config.yaml
dataset: "melodies that start on their tonic, played by one synthesised instrument"
encoder_arch: "transformer"
text_encoder_head_dim: 64
Rows from block 2 of the audio encoder of a small contrastive audio-text model, named by matrix and row number. Rows with one number belong to one neuron. Each number is 128 + 24 x the weight over its row's rms, rounded and kept within 0 to 255. All counts start at 0. Numbers have three digits each.
After each neuron's rows are labels from the 100 clips, of 14848, where the neuron reaches its largest size: "loudest" is the band of the loudest frequency at the time of the peak; "strongest on" is what is common among them. Only what is clearly more common there than usual is listed. The data: melodies that start on their tonic, played by one synthesised instrument.
# gate: MLP gate (encoder.blocks.2.mlp.gate.weight, 512x128), inputs 0-127
# fc1: MLP up (encoder.blocks.2.mlp.fc1.weight, 512x128), inputs 0-127
# fc2: MLP down (encoder.blocks.2.mlp.fc2.weight, 128x512, transposed), outputs 0-127

gate.291:096112086111092147158148099114125125137113131131131096100150101136125145083161186101147090107145093115127146111137113158096112113131113176122103154121105118107138107124124089059138104148129080128147115136148122112128165134124145122160127096116137154107141111096148084105101137124136125161115139120150129169150082071130136117115142132157078149109124161122123114111154160124140107176153
fc1.291:126126103125092172136135124153150113140126146140102148111105103157142136063165150087119139122132104145143134119114136123060084121075105181137100116103102146122130108126087121148101129162098124110120139110137154130107127174143142136139125099104119170121150144133140113153113136141132133157140116103136146127131116089126149156136113125140089171130111146130101138077095170121111150189071
fc2.291:109112104112098164138181111101116110125188138174085162117137085130140104118144133069141149134098093142100144121110114144137111152058114124147139132085140155145146121134143136124113116123088167131140114113140117139097161140103171150159105102123124147111128122126153129190116109120153152128140131148114101164112171110118144147155104122101128113152107137142117080109118099099164115103127
loudest: 4000 to 8000 Hz
strongest on: pink noise; white noise

gate.51:136126123120127100193132138104110150143119177145159128116107127123116166132152115169163124123151141080126132085158147117109111112197177152168119129096127143113102180098152148160114127103141133136146139123146122146141125097144089166115110119132142140119119101066146154102137138154116121083125115163160106154097053113137131136125108126118100119124162130149126100142116113110139115119152
fc1.51:115127124139079117154104126091099120140099153159155117115132102097164180094150096124141128127120142123104096128136105124123085106178159175157087130099135141090130177107151136159076080117147153123143129134134081123127103145130104163136124128115131125158124126100140132117125169104149148081156087128150093140081078129136102149126134107105097116142129136153124137145116110093142122136158
fc2.51:128154063106113147141108134104135117147124151136120131135098140167142132115176145154124116147116101098124110148121171162139119148125145110176142119092134114071165177101081121144147138130177117098113140124096125199100131105088125113128101117134127120113148166110125175097103103121174148133110139112122143103130131121118079139135128110137124112186117130178134131122122084121137111124140
loudest: 2000 to 4000 Hz; 1000 to 2000 Hz
strongest on: flute-like; sine tone

gate.477:085134152139077131081104128171115114146142138204147134148133180159158135105121109124128148128209102133162119133165171117107121124134148130136118137098144155132125136140148156119119127119125151105153126172123098165128122147141122146131094114139102123127112120144132117150145151092132138145157113121095161111130139173115115124121158118126155142136224119154111158143110131119131135102105
fc1.477:196123149140162183178132100111104133109121188096132102104143102096124152099118131120117092138082138110090119100167129138147087119153084099160109144115137097087088154149140134133135120118141143169094111123102138123136112116101148135162111144092144100106140152136130101130131153159145108126108099148142120141146114083138141121148097121126141112103104109114154149166167123153156133112154
fc2.477:113127119092138089110159122100131137115147111140131083156144097152165127107136082161130132130142097137126136129094134168141161128111123085179110092136096141112146158179105158165114141115160081110137128080098076121110077110123130151113152121167112109142143137122106106103108124106134157132130135152118148117157106177143123127134122123132074118112113148162146145124117112156162146076149
loudest: 250 to 500 Hz
strongest on: bell-like

gate.484:183138138152142124127075123149126118134140087136108119117150145116121155100135203108141115126102156116112115110167179165097164104145132112146139111109128119138114108130122191095143112156121131127105125090132135112131122131149186085088170141124101111142123119105113134143133152127087157123192104110148102084102104165136136138120107106148137144115119088122144133129157098166112129114129
fc1.484:062066119127127121129166127109092162153109197143136140140100120113149106127143077160092098144157134131100095121086074088118092153128129126118167143137114153119146130163132136149098145148149128139166127162119130138153137150102093151124105120168148126107138158132155166132171118117124114119074166139096134142128154108144122108105128138123127123154104126137090123105137143098149125129141
fc2.484:074151093139133125121144104098187115103156132151104141120109100124089134129137130167107139143121141094153139134137192169129141149119132156159151147172172132087153129110143101112147159109147099135102134138110132124137145113091124169170154126099115101151124145174101098137118150128164110161083125128146138131129141143155127083119145129102096098108139149158126171133120166091109127127092
loudest: 500 to 1000 Hz
strongest on: the note G#; oboe-like; muffled (low-pass)

gate.173:089129123119116114112136120148102131123126104141118123108148135089124188087170151106191112123136112172103113133135098156112132105124113176123138110094116105087100158111129121100088092118089129200131110121130087113099125111128197154166162133141104118133133142139118130110143123132100165102136100137143141138151096076116144118107097124113141126116084105113089108119113135110117123141145
fc1.173:133121109125084129128124119136102117106130139145124119122126136095134171090163155094173117123144109167134124120143086153111109119106097202149143129101123097083116130137163108110127114110092127222139101135138085127127134151117180159187141144123112126117132126116128125131123103114105151084131120125134131141149063082101146097123139137143129107111107099102103117118119137107118103130115
fc2.173:124139113110111128131139153141100120123173125122128102081204099127144105131164137149121131170103063145105153103180128126169123104119110131137139122104136099143091150151125123130128075120126113110111139147125150139150113130096178090165126089114132110149168156100151084105096125127136128093161091148173132130105127121155161137091118155120107121143126111119088147143151121128093138109147
loudest: 4000 to 8000 Hz
strongest on: staccato; thin (high-pass)

gate.289:070113101152125138115138096148135146107108118132132107106147143089159115036128135125179148096096142192123111077164094092120071110106101125125149150115158137113088129123123105092113114093084118164153109140109096144150139115123121144175114098120132119106112128114118130139123131114129153125115100116108120129130114120147127081110122128112124112170118118107107133101113091149108135114143
fc1.289:060102098128119123112131101155171140078115124138099116112140142097145113059127147129173141102108115210104127069134112104137086084090099126118156136131148120117077140116102124090102135093088134156158109127122099138137142094121105131177117114119124128113124117094146124118148129120111144126136107125111112125128127130135140084090126109111100116161134125108111127095102109153121135124127
fc2.289:155135099114148133087167114186119072114109131156130101086159140107130119112174149155142127115084142110107179146126120078099117129132175151181121123134143137095103119138118129140106139120092130141145119122167102136109167128096146119125120126130104139145134139134162113117095145126124131155138109129101112138137109103169159107066130114167106121100114083102144117172140131127180104128143
loudest: 4000 to 8000 Hz
strongest on: staccato; white noise

gate.319:128153121116108187129154181099159106106142146132108102145104116116152154099105127098145145151122150132134127101112117092089115108105106164175111148105114140121125074142125112106124148110121133113142086121115115111159123112084158141122134145104120171102161149098139103165107159159158188096122153131171120140124078124127081124103135118121149119108097129083130146122158112133136163129169
fc1.319:097131108113114141137115113124115139174135102112108105099084125131118101130109141146143133155134106103107100121138134156134127078128137154113157122110126151099097116114080162087104058160105135113131102102128130108119126132096153159140132067088100159141132101111107098131115127103154156111148092101176110160130143137120140134103092152117106188137072145150113118114138125097127171131104
fc2.319:118088107124097132148116106147126144111171072123106150172129122127149189103135151087215146174125146149131145133157119150129132120115145145151093089100146119109126102138106135134096113123142110134121115139141113154134168148106159126156109113103108117136113165120141127129113128106135143103151115140130143177115082141174151118123151136107090139133124130077103118115154163162083124123093
loudest: 4000 to 8000 Hz
strongest on: white noise; pink noise; thin (high-pass)

gate.282:145132111117097095095133161137097119158140129135130121144105122094145180111170079131123128151137123134168127152110133117115140175168115093091145083121138153137126150121128119137152156125115129100140137112124115085097130124131129116139127074124127113138085127113079113132134150129068111139151120152130181142135143146138132163107161120104121162145169167189133124145120135134173102190102
fc1.282:135145164145107144156127071204117146161132150166092121128135131149130141109113131107114129136163094136145131111130145123128111152120134109131136122108129127159125078136062131119142108099161119150136155144150146170096121125131097145123088135146107177163109144160086143121138104132132160105107111144139164143084119111114126144083167139084150126104134090080143115115129124140091107148091
fc2.282:147131138145167108141146098166147124135111133132092110143138126158128123145110173102135201125161157122111143080116150096122121130132074099143108147131126112135107128099129123091140120136064146154151143117097106137137158107139068072126104137132125113114120125120134158103159138116140153138141173116132109133143146045113155157149105150122110155128082080140135126119129110138101131145126
loudest: 2000 to 4000 Hz; 1000 to 2000 Hz
strongest on: the note C; the note G; tonic: C

gate.178:103122096078115141091137118102124095142131085108124131097110114130150123089156143120139109155089101112125141102141124135094121107122094140122131100146137103128106113132140133058202099156071131188138127101160139102123108118117153098145113120160122164099138135132166113183116156137158118134158126124118130169104144149136138086146114135130108153094114110147141155091135142142099150143109
fc1.178:138122164131171097149143122165157151102148139112119107176171148143072097175099121163160141100112131098143099157129132132136128132121160097154145099118119146148154161126145128180107153111142147086098148120149142166098145131144101122091161121106130100120123128146120127074136094115099140083123141139128103136165114112108106164153110168078137126116156136116109164167110111146131130126128
fc2.178:140106120124126113155144099155139161139087145095180140057113164141103132100126105168139152131171126116123150120110122125184133147157131116066139106183127157153121155156143149148143127136167097078144142157168138129125109138107105123088133151107125111147144138150133115121151120163111104127162108132116094135120154120111162129106102151118105066163136142144101120107115106127113113102117
loudest: 4000 to 8000 Hz
strongest on: white noise; pink noise; clipping

gate.496:118147155125160100118104142083105133119149162127118130187084106196154142083104151134132122151122105110149122118117124129101124134127124136170115118131099132119115153134155113114134111131133128110143101151105141131115116153149152116086134119082196105112119132185110111127139090103132114140131137137148108088166135103140137148132105094121107143128129111081137149135194164107137117198135
fc1.496:144133123103101101070137115139146109104130112125172126129117124096116123128132104106080149108124143135140180125077131181162122139113129143128109146113147174111103139098123093105133100148115117142143130157135180119105145130168119154132151124119089133121109107131074164120084123132180106086166133097114098131133140146081133090108114137154132133129153117134127117081071106147123088125120
fc2.496:103130139147144164109129095165115133141124093120073126121114154119147120157134126093139129151071126123129114107183139146112136106122119122097078117133154152124103144128110128122119134156136128114176156143117120093091163136163169109088112101147153114147118120152151138143123126117168126159125136142124134110182149099118111140172184147099140139126143123146151104082144062088117107109086
loudest: 250 to 500 Hz
strongest on: the note D#; tonic: D#; square lead

gate.200:140165129113154134112119147125170138116110108156141113118128171132099125117109135094151153110101177130156122126130109132150193119115132132119142154140164127105077136173120135190117153116089112103126146113128098076126086111156128108161134128129160114143174132132110098124121091050114123116123147112112106140102102080143134141115138140124128112199114088133114109154143134142144106129132
fc1.200:084148074130124114151164096094116135100158150110134143122106120127123129140155070155107154162142111142131154113103141112128140126137080068119102201140112137123110147120094106125110104125113128168125161106128127120156167136106095134149109137107155151104134112147116097150141123110152119154148095156078156165128140131178145124136155167143149138149121160092117146087143144144137121125164
fc2.200:101138113128098106123131102054115141097142109198073122123102151155169119093092117117099141161086107105112139088133159116129174110154122136153103117132128097117144116167112123087104142127149110124152142138120135113107089118148166141133141130071158118124168138116136126148129125148148132136085156151141134137129112146117158139128163131123139134170159174124093112108145161126128165102138
loudest: 250 to 500 Hz
strongest on: the note A; the note E; clarinet-like; tonic: A

gate.457:117140131107151127107104139103149154115116123084199136085142125112136095136137136116106080117161070129083138147132136124136153103072110151106130124083102123095133136105115131123118123114099130164095095118144105139159156114128133103110107109113127134067142102133142153113138111098112132130143111178136142087146133157107048093117137150135088135112140139124157122085113129125112122137101
fc1.457:131138119107103136079101134126159159151126126078146147101104093097101122136127127130115099097161102103113158132142089097142131108085124129114124104106093087076125124133148127089128171107121122123067154145150123113142150112106103121138132130138167092139128087133096134095093115089134150145101086119144125102141105202106104120118132130092094092129105131100156115107118169127127119124113
fc2.457:120157123121166117142108087098110126141090158104171091168135153147095138114147103131103111148121130108187108136141099144103108100159119118169132140133165126107153144115146140098144121097092150120102135078126114113145122124188134116143114115139116087109076148148120138135147096110160157147114129100113165166107148168150147140119154167155109108125150148171128119165102164119109113147150
loudest: 1000 to 2000 Hz
strongest on: the note C#; clipping

gate.445:119119127119168121177164113154117138119146144112108122126157155138102164149125142114144125174108116071105101170162136146153144120094112126116156133122137088137161131124162148113152109132144134123157079136176117112189068071108138148095162153089133137150119106152093159148142154125127140115140169134076092112135139127155112159113098121126142138137137162117157121134123135140112157111120
fc1.445:144138136123147145126134096133133114122097117148116132103122122176144061086140104170111120136154104119114105103141161119132106130085147125081105071101124141157174101121122082137151182113122104175151136144103130113108140126122152125120111112139141146087107127138136113117104163141151143114087087112123143134102097152111112110151104092129131178111155144120110149139184117116155086112095
fc2.445:127089160122128121152118141105102152123117162063096099145089126152125082097127117167107110142137114156139142155129120080140158140133139148133108115173108118085113076168088114130134089112114119163103104160145164138108129144110137116114142086108095108150108167139128087127132115119130127151091119149150136155157114160115142124172136144112139097144099089085124117106074119126120120150133
loudest: 250 to 500 Hz
strongest on: the note E

gate.221:144110135112127165141156168142144103117099152174118102097113141128144118146110142111157126137133136128140146111094139122139103069131133084133140136096157141121151163073099140125173145174101126107120105111096130153165112113158127152117188130146160090140090109162107107102119157099131148130125147120126144118102188113166105114098145112089083114097135165137120150131121149109165122145131
fc1.221:105181138121137162156169187146155107084110162160122093125110137088101108139074146160158141146122104111147121124072109141094141099139118154144088087107107148122145134082086127120102132146096144096100119123114111129115136150152125120114101120135136117134127122150111106149152129153134135148100123121176119113109154153134116106078140150086130105108162167156123132107117113123089091131119
fc2.221:136099140146140110167124146160133130145119118162143129098151115118151112156113104150115156120130155112143166122131153119146107137130121091178123176126137092145157129136130101085112134150114107128126085142111144164117127155128126165149127101124111204117076096151116132128124116153092121150145116164062116104153064091159108142109098119101100134107127168152152122128160126124098130161126
loudest: 500 to 1000 Hz
strongest on: the note B; the note F#; sine tone; tonic: B

gate.162:134158152098112144124108169112116097128070097066116083127132151099174139112155112109106128135105166131098140094080107122145152129121179133122154113121140138111133175154141159115131145144095108121127096140120095099158134156162163144096130136116116088144115102117100126161140132121117132099147108118110110121172179146178111140167103128097127105112138128151137178146151115140118147139137
fc1.162:124109147121164135112078083139108152140157129118114122129138123152133107106067152128108122120159137136124136126145129111135135146130123129126097130149133085083121112104155090129126161109144116141073120148087158154146132112104183121118119134129139153155131146131114158112141127118144139137107144123155120094132094068144111134184096101149118093111067074067161142130080116123097137134141
fc2.162:083141148112132085090087104120106137141121118104129135148102130153047154099107187130109132121147153129149125116116124101100190121142124139124119122119108102147120150120128131147127125134113151153111090125063137153150124088110104148087138175130099081160170114120111134120177146095132169118143125110129105145142093124152116139177120108151131131115130134124129146150144105113117102151168
loudest: 1000 to 2000 Hz
strongest on: the note C; the note G; the note F; tonic: C

gate.274:121110085112126141122133146159156126104075112125120124208122135123100113138085127107131109151109139139114147098136129137156139092080118137143106177148129118138079140155129144136169151127135123098124166141127137134155156132133115158097137156143122102114119114118157069082143084135126096146133152161157134126165120121116139162110106174100113129105128122107145149112092115150099199127123
fc1.274:111139113105148155109198174156137156166109144145133145114142147138120128156150126135145098147111139141102107148146108126097074182115113094106127181114137100090124162108159131125112143091138109153101101153130129150117115153170142152102155136104136132110157163120093131111153164151139125152101136153118113111144108133136140136118077158110155123137172133111119156171097136151122169081126
fc2.274:132145133110179113130159140133156120136101160140155131154108106121040110116137133070153108112128127191115136111113146124101085156108154170147111129152123166135100115139116113128169150149164095127128178151139151139128110113108124111118141114123113144075128121163111133163134104112102118131140132154125084137146106141103134143148141153171190115130133126077136147123099142109135140131160
loudest: 500 to 1000 Hz
strongest on: the note D; bell-like

gate.450:168120195113151112171129102140158142117160129136101081109164180141140117145093153151148106144154133132138106129119077199150149112112138114123131121107123166149106110138201135107111113150121104131126134131125110138126106142106129108129139128137139137119090124100161152111088116159160121089143088131111141138112131118110078167144129130105109089121155181130142104118120132172113118136130
fc1.450:092177128132159135118142114137079160162092131093098137156106063147154131163121103100096168143123127149136127103109160130180153157166116140127126143153149108156159139111095106156135098120100121137130167152158138128111177126153109152158141119145139122138161151129084145150107131132123107158135164137136128116103140131165143101131133103142140126148148121123090149130128143124072195133119
fc2.450:076090106118096127095125123143170130127138122140137138138136141087127093140154094129137151137135121137146107154137136118117144094110091107121148120093140104084145128140113129124099082178148104190142129135132106153102145094080133093115095135119126149162103157130146107147160121109138128088086167111179127111166137109159119144088153127087115120190132145130126157128130111095109147111107
loudest: 250 to 500 Hz
strongest on: the note G#; staccato; tonic: G#; trumpet-like

gate.380:124111137107131166173096111101131106094166129123142162107135131125122123110127110116131127100144111150106139131138153155162112121116135121118122123168071120109143078111143179117130119135128144102138081178135156149124152099115130092114134127139117126098106143137150124152133100161118106120049100087168071151124158131092153147138118147142096115176171137131127126131132150074108132164134
fc1.380:112136179161161084109126164117146095131136140155151085188089121128100115141141151164128127146079119126124107155137091141129126151128130115165136104113120098144118129138115121170117097154107148152116109148147102168146111110148125113124144120182119105130116138150153167124091138092192144120110133191167145135129140103123149101123140109093141127143056133131122126154152139138135119134106
fc2.380:118117136139124162087107128074096131161152140118134104110177167128089146126093169122093143153101116145123125124143139146133105161115138140111086083081149119086108111143132086146129073106093146127145110123134101132131124142136082108170141159119138138112141180144112134133120142133099132109113168117154091118172119137116137110110139112118125089165110121126136109123061156171140106128127
loudest: 1000 to 2000 Hz
strongest on: the note F#; tonic: F#

gate.430:150140154121133138183159137127107096170161152099164125131116138115120088108112113144125132150106134118118113153158135111124103158138168151124168152144100143120139155119131119117153108157102082133131130161146137129136142116137125154121133144135099103131137127100118132113198118180122097107103156136119115110084101138104110071109116206135132102107106121117087167160100171147123165101132
fc1.430:143081145125131158103186138102115149111169148148124151115100120118110147162138125137161097102141132159128119127168123145122114146117141074160129125095146099107124121150149114153149129135167154098190122128151135142156166102126149123126143127123099130124128093159157186142102163157119104141141132137159123125140096119158119157122113078148183153122095158135088145123149141171126080136118
fc2.430:117133125119117114100105142150110128095174151143110095115098171102123126138129128146093157117159153128131157102178131136158139108096078162133170111127112126091104124123169145179111134156145142120096103085172134143140170095121104108166113130116123129138155120132085145090096127148129143130124112106165153134143088154149166152115147124152128097155138133155140145158110141072123120161170
loudest: 1000 to 2000 Hz
strongest on: the note F; sine tone; pink noise

gate.164:158083132119140128121113115163103157137146120125143128180159128124176105111164088107171150099112141116100160134187159139159138078141151138132126131164145131107095146133119153054143123150159139137071131141140111103135109159142117105141143096126074112114140119094100139130130178097127116117123141121106131122165155102089121143133117175124145114116116113124163128136095089143128133143125
fc1.164:128094133174107132193127137098127185194141139118144129118176098088130136119109165107121122102137105153146116128044098161134124145125164157116109126131124108119114123107130114143089114104132139116117104097132182122133143107131104119104130150111126132083147126105153104126105109096147162157104124106147132124114154104127127152113159083131112127128102094155142094097140106126122107167113
fc2.164:088094142150124134108123145115116117138114133100134123146128072138152131179142141114106132106119133147148108164136167081149152132126127107112153165147126099112133111134111143100128128109134079100107124146114114105121166124146087120147139169125121073099163110162113163144121155183123196115090147146085139087151128091124113141151093083104145152096150116153127148116149099130109110137114
loudest: 1000 to 2000 Hz
strongest on: tonic: G#; sine tone; flute-like